Weights of a small image classifier.
Model: 32-pixel images, arch vit, activation gelu, layers 12.
Training: soap at rate 0.0012, held-out accuracy 94%.
Data: trained on made-up ball-and-stick molecule models, 195000 training examples, 7.7 epochs.
Rows from block 5 of a small image classifier, named by matrix and row number. Rows with one number belong to one neuron. Each number is 500 + 50 x the weight over its row's rms, rounded and kept within 0 to 999. All counts start at 0. Numbers have three digits each.
After each neuron's rows are labels from the 100 images, of 14976, where the neuron reaches its highest value: "peak on" is the class under the peak; "patch colour" is the nearest of a few named colours to the mean colour under the peak. Only what is clearly more common there than usual is listed. The data: made-up ball-and-stick molecule models.
# fc1: MLP up (model.blocks.5.mlp.fc1.weight, 768x256), inputs 64-127
# fc2: MLP down (model.blocks.5.mlp.fc2.weight, 256x768, transposed), outputs 64-127

fc1.376:549486422538491519441505473596410557507512497552518474530549487500521556536560479491546436592492528471602615505472484504550597441443474492506396453419470512526421545546467448515487544474537478
fc2.376:504571506495525499495546508457526425554505530444486454475495399509511455548483522473493552410482539529486357556477500540488449517537552412447546526570518519561557448496532505509451472499462477
peak on: yellow ball; green ball
patch colour: brown; green

fc1.47:499498446516450508471556520540459476509472475446503448519534427384484464499544504572591536536479578552490429487501403536411516514531485455541473479515538516471526571539426538433548500571643487
fc2.47:502465562542478441492453506374524550584499483436519512480498547535561559535501507462542429454522430544557559501559570479501476388484475546550516517471557562497439476414609425520496430397431527
peak on: red ball
patch colour: brown

fc1.135:545509535531530504445529514590480439399474483464422620530602468511480510441520445480489531517468443494466566391533481575507466533526518472496429490495506497591502427530559553512525491557488403
fc2.135:439554427515513497472431516511532502565495531524528448615488569532453481610482505505509598518590450409596459454440503445520508578465528450432544476460445570472462524463465502424565607520492403
peak on: red ball
patch colour: brown

fc1.269:498541557491417551494534552491610529586460534425480506540415441539499473493454466493487537404512579476437485540536497519480497537492519458524455503437603564490611472545457460504414443502544592
fc2.269:545499476462553503559448511579473466397489430501565505467459626488520468553500535447596582529588475549489552559532543524477510534554517456511474524491534458462451510560537433387526550561549507
peak on: purple ball
patch colour: grey; purple

fc1.382:490481522501460510484466511576598481433556571462450471472565444497555488550487499524482457472505446515410536431451528486415514452559495525557589469450496521511482533497496497432524462453451512
fc2.382:464508510471537435496543567400480448603508363474466457528490558614502552446523422483503453579563574571510464594477483578573567506384474444476462463585561515539516532513490533448550437526505505
peak on: blue ball; grey ball
patch colour: grey; blue

fc1.577:570572497490502472512442421459482475480466471476473487497634530494563447455553502431473475415480495514382383398493551533338496451505498470544561532594474420530534484480565524386484574507633477
fc2.577:459430516479517535475584508560462465390525516531476481476477497515502538493549494510533540504520544536550535556531470506572484458467414468515530523478521600477516485564470472535485477447326546
peak on: blue ball; grey ball
patch colour: blue; grey

fc1.2:477442570431512519506543569536556553465566423510576473476558535512489431416408525515514532532442500457424480540499504541450481554495495482462458452466547564499449620491532534402519511465535526
fc2.2:526520445518515520527396513571438459518504490525437475470477441541491539404593431419468567452452429515482565445568581483518527423493559505503475496519524511499425447494480409525526391576519466
peak on: red ball
patch colour: brown; grey

fc1.670:461578561483481446510506482527542462574469519480587480635525501513445519489482589486483585501527467490452475545483540536533538581560502461558558534446523511453556448514573560535436436431492508
fc2.670:462392531529488552475552443509504440552516486581463479442498453448544472495508489439483407549463593525564583505446431552461604449392495512466427509584424459525483482436464470478574532515477547
peak on: red ball; grey ball
patch colour: brown

fc1.548:458532494556556560541454475542540504626485459597503441460501527527545483537438433584472510481528570472540504606504505526478554510439403481482511469464465455573469501513490520554435532480384569
fc2.548:528534533478449603473580488492537494462571537470550518495482331605459489505554448470481461542511445529561532460519660503494564511532550552477497526449473485502478445514476413459586547481636473
peak on: white ball; grey ball
patch colour: grey

fc1.68:492578474478486477440609489495464509579456527514494495498587483492515517556581451480570448573488490529557473472532379440555511517504434527533444524510508498496489481444532541477483477552645466
fc2.68:553449529495518401568498496493469517530522498472508465528472469508407426421414482464498485430519543501496490501502569458469484506548498555493537494447485507567509511521488567480436505425409489
peak on: yellow ball
patch colour: brown; grey

fc1.616:563441519498553535477530518518461590482467504535472452510483460499452519504533554457458468552432493496514529541532525536506478472558509382473485467547565534422458511438535425532495529489654419
fc2.616:467492455558451410551569518503582496457471595481563559486475497485509476498505520517481465435599528522443450420537443500562508543547516568514511468443400542545475505493424487362450531542320504
peak on: white ball
patch colour: grey

fc1.190:492496590518383463447480537496604379474481469516558529596429515489552512435471434557561517614483498531488484521469440504453473443476515586559482446506539440488458542431549452504503483558527436
fc2.190:466553469506564528539524453400461485515538601512405458320476479523529420600486550506469450486527520549509462546516514482481496516569504462510448549542546530483582443572548517558544500488519484
peak on: yellow ball; orange ball
patch colour: yellow; orange

fc1.390:365489539524435503573463538458554396525471551553479468406431412496497483470474551557570562536569547507577379540544438482448523466557498465574493525457576507545395527469521540508539481540508475
fc2.390:603573463533523554501506369489466499478438512488514491578639585533552526555533525414529455457466504545388622542474536524559460459428491503416526523520522473504560484402476457517520547513444500
peak on: yellow ball
patch colour: grey

fc1.292:519441483510515533501523492485502500527608513460502614491535375546596422529499429526619504514476494475532526589550545523525506636564463521496436546484450467478507582415504444493509499523481462
fc2.292:512484509501500453486676524464438522490479570542555456495418551496481451355495519465477454456515497539431430399451472442375398488501509510485476473503456494486498458454445619417499503550446544
peak on: white ball; grey ball
patch colour: grey

fc1.114:504527460433455464493544518590583528490495646501527449579476469489397480548469561561496547510589513448441485393529522550505546521512428606411493527486528537406484539392514546473469569536507484
fc2.114:552470535508539450488514503433454481496488416543514561464437460611590514452495437458568454413490485465560531511491495501498486511402513473612469538437348451532512456559471427524531555514573487
peak on: red ball
patch colour: grey

fc1.372:454546477448485499599484515440481543496519373505421526421482566484438452531509583459452571513522454406496402477464524471313476550508462450555444477442380492539476470601444469540486462517460559
fc2.372:502478519473499520506582469519503477409641538533528555558612523504585514410534446527465488487418544554480459520545533501569562440481507503506383493534510606513455517357489565458451452589450519
peak on: grey ball
patch colour: grey

fc1.657:490532493499483552523580539566485558440551474491536451542450581595487511565512462514437497507409489546562501494542535449514488550491561587517557501439401532469503588551527547553474450545404513
fc2.657:501574551436520580549483495460484508562442471598594476387507456494551493486474499492542510448481461565454537455405475524516556526522421538510491491523429481502525480410395419608509557552523599
peak on: white ball
patch colour: brown; grey

fc1.35:543486526444461504442601495594532476503571512465480491477447467479387425524611507549508476507532530553455553506472558477538541556504534402561549567573478486534406462508514440456458563546508603
fc2.35:464546584437505497517455462383493523544622516535511518577479609519501452579489439481486524498517524516435493469558465515463558537481421574462493524484453618530516484502439544506534515533354463
peak on: white ball
patch colour: grey

fc1.182:497512443435543576530404534482408568399622383418507519457471437575466492501533451480436478454622468474529576504512543499440610543492431429541487473515457455512443513538492463484468508514506548
fc2.182:463523494499498470510518449445515486450511507484371525508456637436532482539508539426481439519525516574467501514549483563524503528506504537510496438489541556518507540591534583481590577491525530
peak on: green ball
patch colour: green

fc1.607:495546530514555506579531528482536446447500583563480593529537485518461551484454536509575600468560527490486432550486514435449531450507504484527488556545472489537503498417524515508507470456553509
fc2.607:494467492500477431494521494566478463596504476468539545458479494434528502561523566504484490540460529586470507589461538586522469475527490436509543491517479494473569532541587579426541595498543524
peak on: yellow ball
patch colour: yellow

fc1.443:471414494531479578536516422516536442473632491478460524539473489475532525578529559556490626512525499492421628499498552510548557498515501420484543476519426550585493575502523483580553430524527494
fc2.443:488441461413513477467583487532471540579451538549495553530522463421515447455518448565483502469514501550537448425493465545488473484510528513479496516457551533515513430501572541482414542531379569
peak on: white ball
patch colour: pink; grey

fc1.345:571597469474485474586420503622524568483534547534466466514482479481466494461497376539468527468574545387498618482543530464547618593557554446498512439526489517454544550531498479499551538485546502
fc2.345:512543409525510486539523567390465461552575490528512517509536388439527541476515470467523585527436428414523442560517515501387474522472453396503472532498406529476495522453428566430521515502381527
peak on: blue ball
patch colour: brown

fc1.668:505513547527485504486531529504529585521516475479383581539489507517497537483446505480497528521570574431498508408512517553459606469430387484409490511478588550358449459527397494482495455520483543
fc2.668:550506420466553490525544462450378415531438498554537359461530431449468469510492571439444411441434408484546509592535463468548498497526598485645484487537376483549517523483514544435448547457469506
peak on: red ball
patch colour: brown; grey

fc1.384:414558464443559458520500532399465557564447574542476498472501505480439466504510511541503440488553514448567373427465599405489447463479511550443544506506478508496471514569563513516424507434500468
fc2.384:488492507480506466557502521568528432422492486465372464532481491564596500496427496534538471492507446568520700509496412489506555514518438465565519546501484466488514481384479408504558510579449542
peak on: blue ball
patch colour: grey

fc1.90:588556520471497515444467485443476525448533410483459582529509548459542610476541445627468402461495504443524465493464428544563594577460534480472542509417530506483449537491488445485461488534437546
fc2.90:526316500498576551535477528570506499597468536457508399503553484500424524481469565425548550496446462422431585525472480504525492452508545529533465483535454526504435540599474632452451579533431462
peak on: grey ball; white ball
patch colour: brown; grey

fc1.472:465508494612553457469523434538407451518546516529485475594574523455481529512435601485508459499445546493466471517439513513479466414412546397506483457485458519438498544337482522454494532532609469
fc2.472:488527496486489555585482453513530654482484500523406562341439505509511466538491406378486520460554459430393516453498494542551496546542504562456452516475584424505562419557495449513570375536453518
peak on: yellow ball
patch colour: brown

fc1.535:480620530462451437461514585521522505450506459498520513454538502450406519548473522462534433489512454474583476392528552559471498519490536471490419528551455525585494469490606502471535492570600472
fc2.535:592493552507516548465515481510439525470452483414473487429491535481478428515503501457428508401500474553476529427533409472432492475454492529546490482491404453442454451531474479468548507517404537
peak on: green ball; blue ball
patch colour: green

fc1.517:464568504519460565360490522514466475526469525453521518512479464544575499473459489599444523516501499501454488454399491414498460488495387487495408521466525527551437517586506580476602421504496535
fc2.517:444483539470488540528550510454489545431508466642511545483598476436532489514489473396493382477519492468446401468528543526449530469510549494549519523547531493479463495394539497448377481541547577
peak on: blue ball; green ball
patch colour: blue; green

fc1.551:419524519510504496448533511499374530496567535536493503371607412513481518509539463490547463502505340449443656473495510475468547446532449501489417468412501566513519599545524467490578642497465542
fc2.551:517498480486503379443543544517560495417410563481515464605488589441488442509493499557447436510551526519535356505527552452534442541455548492506470510550499399521506475409447507577493469475635540
peak on: yellow ball
patch colour: grey

fc1.366:456521591426524506518495567566470497447462449581519489540567527472402511511431473448581501569522520497432441564547495540566460444482458613465548510510477506467532611435507515463591462496388469
fc2.366:481473461545418472502468480511446534554495545465465436438488468486501423576541574539517477523486552495567490451458482491406469551513524508505477477497461590459481431515531498373481505475538528
peak on: green ball
patch colour: grey; green

fc1.199:505498556554445408517466570544498501445532502444565499424459520497520415457477446401554530609534442481488530558534495385443499546555528506517403547544476434499629521478497525450578492488549508
fc2.199:545401462513467499477515434486494442500469487499424470497521486401431462537467527455430451475507447545516490399466508497494485468447568496429489497537558534447435521513472478576508551475468510
peak on: blue ball; purple ball
patch colour: grey

fc1.215:479501494468590497505412524456465578520553558572473538547523486502543564410442547534504476493485526487530505467433542521343576482547535530557481547417528495414491465527475532524488564606406423
fc2.215:522483558533420571450554464426497533488512518519447502542491478412417491513483492493471603454463501482522520533449559475567421508408434435552526514423555513484469510506451507477539399566645529
peak on: yellow ball
patch colour: brown

fc1.45:513498587448555488473547499507475444417496431423502444494460493451486514500567493467461570481538493558571435539535553550568491500507489538446452508534501523582454514594518435460474494609525508
fc2.45:547530507531493476489524541505624522677503468555427481538446613516539476593492513424506416549467451504482512469415415432380492502547467487504516515596605459537479460415554572523481468429473484
peak on: blue ball
patch colour: brown; blue

fc1.492:462506557492419438545485533424502539443455498553480514441457523557454449569514429447483510519522460519437623403473471492455519550455539531440358527535472423508511485533555538531539543467557662
fc2.492:459478411478512546541552556552451440485489470538526455505541521437573460284498582492427469520524523489387466678510524503527582479561529485526516469415507535472487470488486552400456494575508463
peak on: purple ball
patch colour: purple

fc1.137:468475508521425472489544494644533383523521469512534506406547489506533550507451539548542412579467521477469418412524535584488538497537518414503471485540456577519378424513423497472487482543483529
fc2.137:530491595469541561490503424375481572459469537476551497514496476491515476583509510449473522449455511509566543585521474461532441544462594555471542505479434483471537515532571475444458528475592522
peak on: green ball
patch colour: green; brown

fc1.193:551412492451437502465560545516597475509381510544534520422355506429406500438525443529515535491614510427533536617529538507571471526569445553532438447423509488514500452468525458554576531460472487
fc2.193:502528498549523450384447524477459509470513494403498529586580510547616469518442491405517521610479481556440424494487528471437489482407488494444524588500467661341509538515443500492466462436559481
peak on: yellow ball
patch colour: brown

fc1.158:534484497480470521513483431514439421547552484454491501453493458463513525445508562523532381548510477507612529566475512535474531658499520454587612555521444470507522462458536545514545536440508583
fc2.158:378481578489464486462496511529466518500585461410453438419535458383453455563546477518432566506561562401456504475468505487521563427485495455387445473500612527553519465522523491595559416547529469
peak on: grey ball
patch colour: brown

fc1.216:542461501550568487496432490454491480506546487522499582452509482518531523495523446557511532470574444409426537551514445522444481433476501469494460435575489427495550522625512528498520559547548531
fc2.216:444616551474522591486524500543488423526539581438483497504541583602518484540486431467495506531486468567514434485450461550572553498527456539446524507460480473443444457408557464481349501465532470
peak on: green ball
patch colour: green

fc1.618:468360510505556396546600434503467484394459506482427494434382521437446538396447561463492408526494525521458480596525462566489439522503550471579455474431528447515545572475535468411458538542405449
fc2.618:439557549497422561539520526484518443501552502468436482527520538512525514501529447580524543508440477418573455570471487500526540485528536446471461494463435488480441558518521494491528529533639536
peak on: yellow ball
patch colour: yellow; orange

fc1.393:572544505516552503493514489560529435432550507509518460524484518489539522586459470501536509501558480516520428497560439531451423382577607506429502508477537511575548450399474503469540463517510442
fc2.393:504467508520466512482520500425528537532464403539511568493495549527472444419511602487481544477454505498433532499418491421571474656447488436479530457529462514449467498519469604572518468495512499
peak on: blue ball
patch colour: grey; blue

fc1.293:522331509498573572523557477526476476538529525534429530577545562572476484609550495519505547475470534506526325456534558396559548556479495373448590491455443446565465505464492535448499445600460456
fc2.293:551536466510487433503456537493487434510496496533525524486529438514464526561478500504545479562539503520507602520471469638456487497435430570515520524577470586484505512528527525446529616417522480
peak on: red ball
patch colour: grey

fc1.558:449542641462524537525366483507514464507461492492437545391544569520499507440499429527542517468528527477575419584521591531605470507538499422557431510511515500594433516508451459556537528414521556
fc2.558:610509394546461508513560512482483611540489527534567556653524488467514519574464462496464545610520444512426497506481431405429521537543475572437499483507457474415556522413552519408488494617491506
peak on: green ball; yellow ball
patch colour: green

fc1.543:476475510549545524472533535564505501431402513530512458607511516454530425489516468471463491363443424459467575576550516478558479514577502614524403535495453416498513530497664450460471506539480458
fc2.543:492552506509443483516486470560508498519573544502466533428447486473492444522553584575601505628486527512542378472492450556499418555487465463447510509473575571549526547557434528478496381496523533
peak on: yellow ball
patch colour: grey

fc1.218:512463548435515488500497417420509488492494543509402470564452481606502483500499544444602655525477547533467534490452459426562538492524509416551464418532446428466514524545540472541538505491516557
fc2.218:494582477616474484479429527556508519573531508533497456416508511417459508534481510572428461552534395487465448558499446530377473506457485476445499560551518395434546530512561476457456573541460366
peak on: purple ball; red ball
patch colour: purple

fc1.360:478565495540439451554445584498591521436560481454458517487394505531459541517538509591507525523641482457492386580565515448471534577480454464554466489526523567478512509506531450394444506450527489
fc2.360:514400411506546577487516441551402430570516625545469538491603505517527522464476571429517509559449416494461545458454413554536453389516529443477483442514406428576406504538519471632541519537499502
peak on: blue ball
patch colour: grey

fc1.281:537506533491504448484477492501523494501443462438490457448555494486526598483475477408484433466508497477510518516502538474642459508490540543438580405480571501458443483481468554486449465493397469
fc2.281:465472533484613457469514537532470481484505528487525525486442587489576470591500470509486456442533483511447527409543480477375463495532556482501451567370518518528600518532527470553565506569563541
peak on: grey ball
patch colour: grey; brown

fc1.151:470553492518471525547542419494526495494481539489541448601539564538472464482524499525513443476555591498549451504561523579456483455473433566609500490492488432515504472577442599474530522422451466
fc2.151:529536529586459519491451535527608437515552469570582587418423514472578455534465425448501594513521504454494572552529493470520480575556460430451484459484493554527469453470533441523517459500603560
peak on: yellow ball
patch colour: brown

fc1.280:507448579498436444497639492424473511630438467500506474514499534602455468603462466564515404510520526482542483454477566551503432493567452502522435446561454472531441562500487482532487514507445507
fc2.280:511504457467562554520438519478414528353529451527521570510588532449486491425557449431461595448489530489422488597413429494488595427414524520561534575463489534473491512460550570522496529413515518
peak on: orange ball; yellow ball
patch colour: orange; yellow

fc1.311:587425496552518561532564512486471545430435487489523509462466535483522475487532460453538508448465461492442530542486527585442480526498522585489393517474490514599503529555479509485442454499568522
fc2.311:457546576494511557510444471599451470567529449558513546498553452515518454550484460531540473487527438461499521476426492434511512405526530446466449520502583451500413438489598588440471473516549426
peak on: red ball
patch colour: grey; brown

fc1.172:458541438496511475576527479521407576398467488477455564578540527515494415557481492529490477559497510500414523407556519504439532550515477475651511420483567346466491500511497478462459457442527481
fc2.172:491566550540501471479446487521479434543473480462507566516427543506529508359524567454534466486520488491543428625485532516569461505427510585383551517492459610499508559526517542484538504545463519
peak on: green ball
patch colour: green

fc1.72:569472535464551413471428527476492462499529415450449532472505430519556557573506533446497525525485561486461556431544416527572475547557562516534525458527419452491472495468522552401483477417370462
fc2.72:408579444472463458543586463519517545480478540551568423440512546509422425520478460432520430489558472503477533476454621526392452479505475494429542430473553555446467459531391465644455534560587569
peak on: blue ball
patch colour: grey

fc1.61:505460510470479477522425496423559456501549467525556563435427500354464557530477410489659573481491555552467498528575481535446479469521448467548471529517512467515541498459547443486535512548419510
fc2.61:516556506523521480491497514542445424602474488472472396455439466554519477513507589543512491560474492537506405473485489492446508386530557470519476475543424509560548499528601550522458563509516440
peak on: orange ball; grey ball
patch colour: orange; grey

fc1.568:472495633459582563560486577496522454441462544490576465512497525450422544475554489546474534558526506477546487497513614576494477543460460583487465459480512488579509508468479492435471486461545533
fc2.568:545542449556491430463556424469484593607463472575405512419507496483565471591500501470501373526447536549466478481475502493477488530454520564475543547496519509472481440606447541486474514545476528
peak on: green ball; grey ball
patch colour: green; grey

fc1.660:497551456576518454495564442470561461542515470474510408540469530457522501537513478493508565442522435453511545616514447536526535524501515645440542493425503398562510535490521458576426454556468514
fc2.660:529466467456458542442514467430467564438484510534497588438389547502529505364535425549460558474470561550551459449447502449484534503563505523527487578486536593423528480433482538433498486540482481
peak on: white ball
patch colour: grey

fc1.175:416522519490495428603492593524476487485513589494455466488552564459444581536457507483508462518598532438478452529376542549500453462425578418513554485517488472529494531485509556525502460512488487
fc2.175:427497585488495458568508540547418514452552491407541545538466658611545512427467482596539471473527452404519443483536512467442490603532504535429466516495497496458520530510511468440440595516436463
peak on: blue ball; red ball
patch colour: blue

fc1.732:499483498576589499519509464491504525516476514398468455432559575547530604521580528528508434562474470462464522505531508548583522547520398504492462502516520553517531480470562499457462535530453483
fc2.732:567522473536452492517598468533536523487503467495449553582475486524473455520470475506372559514537506494492562422462391510472447468420472532581477475429482538508438426453432522555540540542491525
peak on: green ball
patch colour: green

fc1.477:527504517522466442517564474502516564533533485521497390493536499463502540518482439513451436467538564555536330499495525516432585590470504487520481464508549432500525406617496519495515469475347545
fc2.477:495525483388477540495399475472503409481583541555549554608490537566560462537479529538506464494519444472475638461559544526515441417450535411470476447500465588454462510475556428543496501581629411
peak on: grey ball
patch colour: brown; grey

fc1.63:492529474504437588479498498496503501476455508577469521466523582403467508501583588455472508488478432478547492484439540544471478529404512419386462561484540474501544422458473550590523493451460455
fc2.63:434478537521521505474520452555443405524507492575479520533546552538610513527395439561508536555516512499518486529447463445542454490435505531573548512507481475468561526504596457435470485503429451
peak on: blue ball
patch colour: blue

fc1.251:465504535423569550495497477551501534362495603399490536439617473538415518497427471537518493555461550399551541460470494487514564454530514535560449459539488441459433534594352521540555549480451541
fc2.251:574525453499484472445638485532456419533455507518585509502401482529533522504533451430447451312558523602436463529446587502524430465516521526480470468491501654558507494411556467560459382576625459
peak on: blue ball
patch colour: grey

fc1.414:584596463512464524438560520460447535486403532454486526503479549530534492470475558457514502517425441443482493572443442552541496513535556494483454518458444463442492499468478497484532510496428474
fc2.414:476450575477483454524561509450391520561481474587501467595483468440551485397529492544416498446563452462521414555528585442541567497497516472554426412473459559513417468504524551545433482571499566
peak on: white ball
patch colour: grey

fc1.320:448546598530456519467474466517535418491439440515482447497532448473397471566441510535482446496474484491500518469457449474462491435436456500550525479593517400419428460511464529472472471472499449
fc2.320:568472436559436448488504429496401533621513554491538495493486499521543438480470542460506596549495597485537525576602532516612447554522474513434528473464503520465520485458490561546551495545451465
peak on: green ball; yellow ball
patch colour: yellow; green

fc1.701:515576446537589478479484487560551556478591493531494476541505578617529503453429567592545519421504452459460642553513571518482548427421441450423419521459518548440474522469565525417422524517379516
fc2.701:573513552431466594463606452522525464497471509459515539566437441477477546518546456367505436550483600523617481422452502542646458523526547488546540512521484514538445405426518476557486597513656499
peak on: red ball
patch colour: red; brown

fc1.512:464618464476475468414495482625503545445495545544395449513528474446501556540508468587549541497455579482522434559538493492444591590540505399504578430495531498528519472501535542468499537502452586
fc2.512:551443492556487489482531522394530390435522539483595496463495495553621509416540504507517440515518422514556602497533537574550425498467414492504496564464474484524457436566479439453496538477523466
peak on: yellow ball
patch colour: brown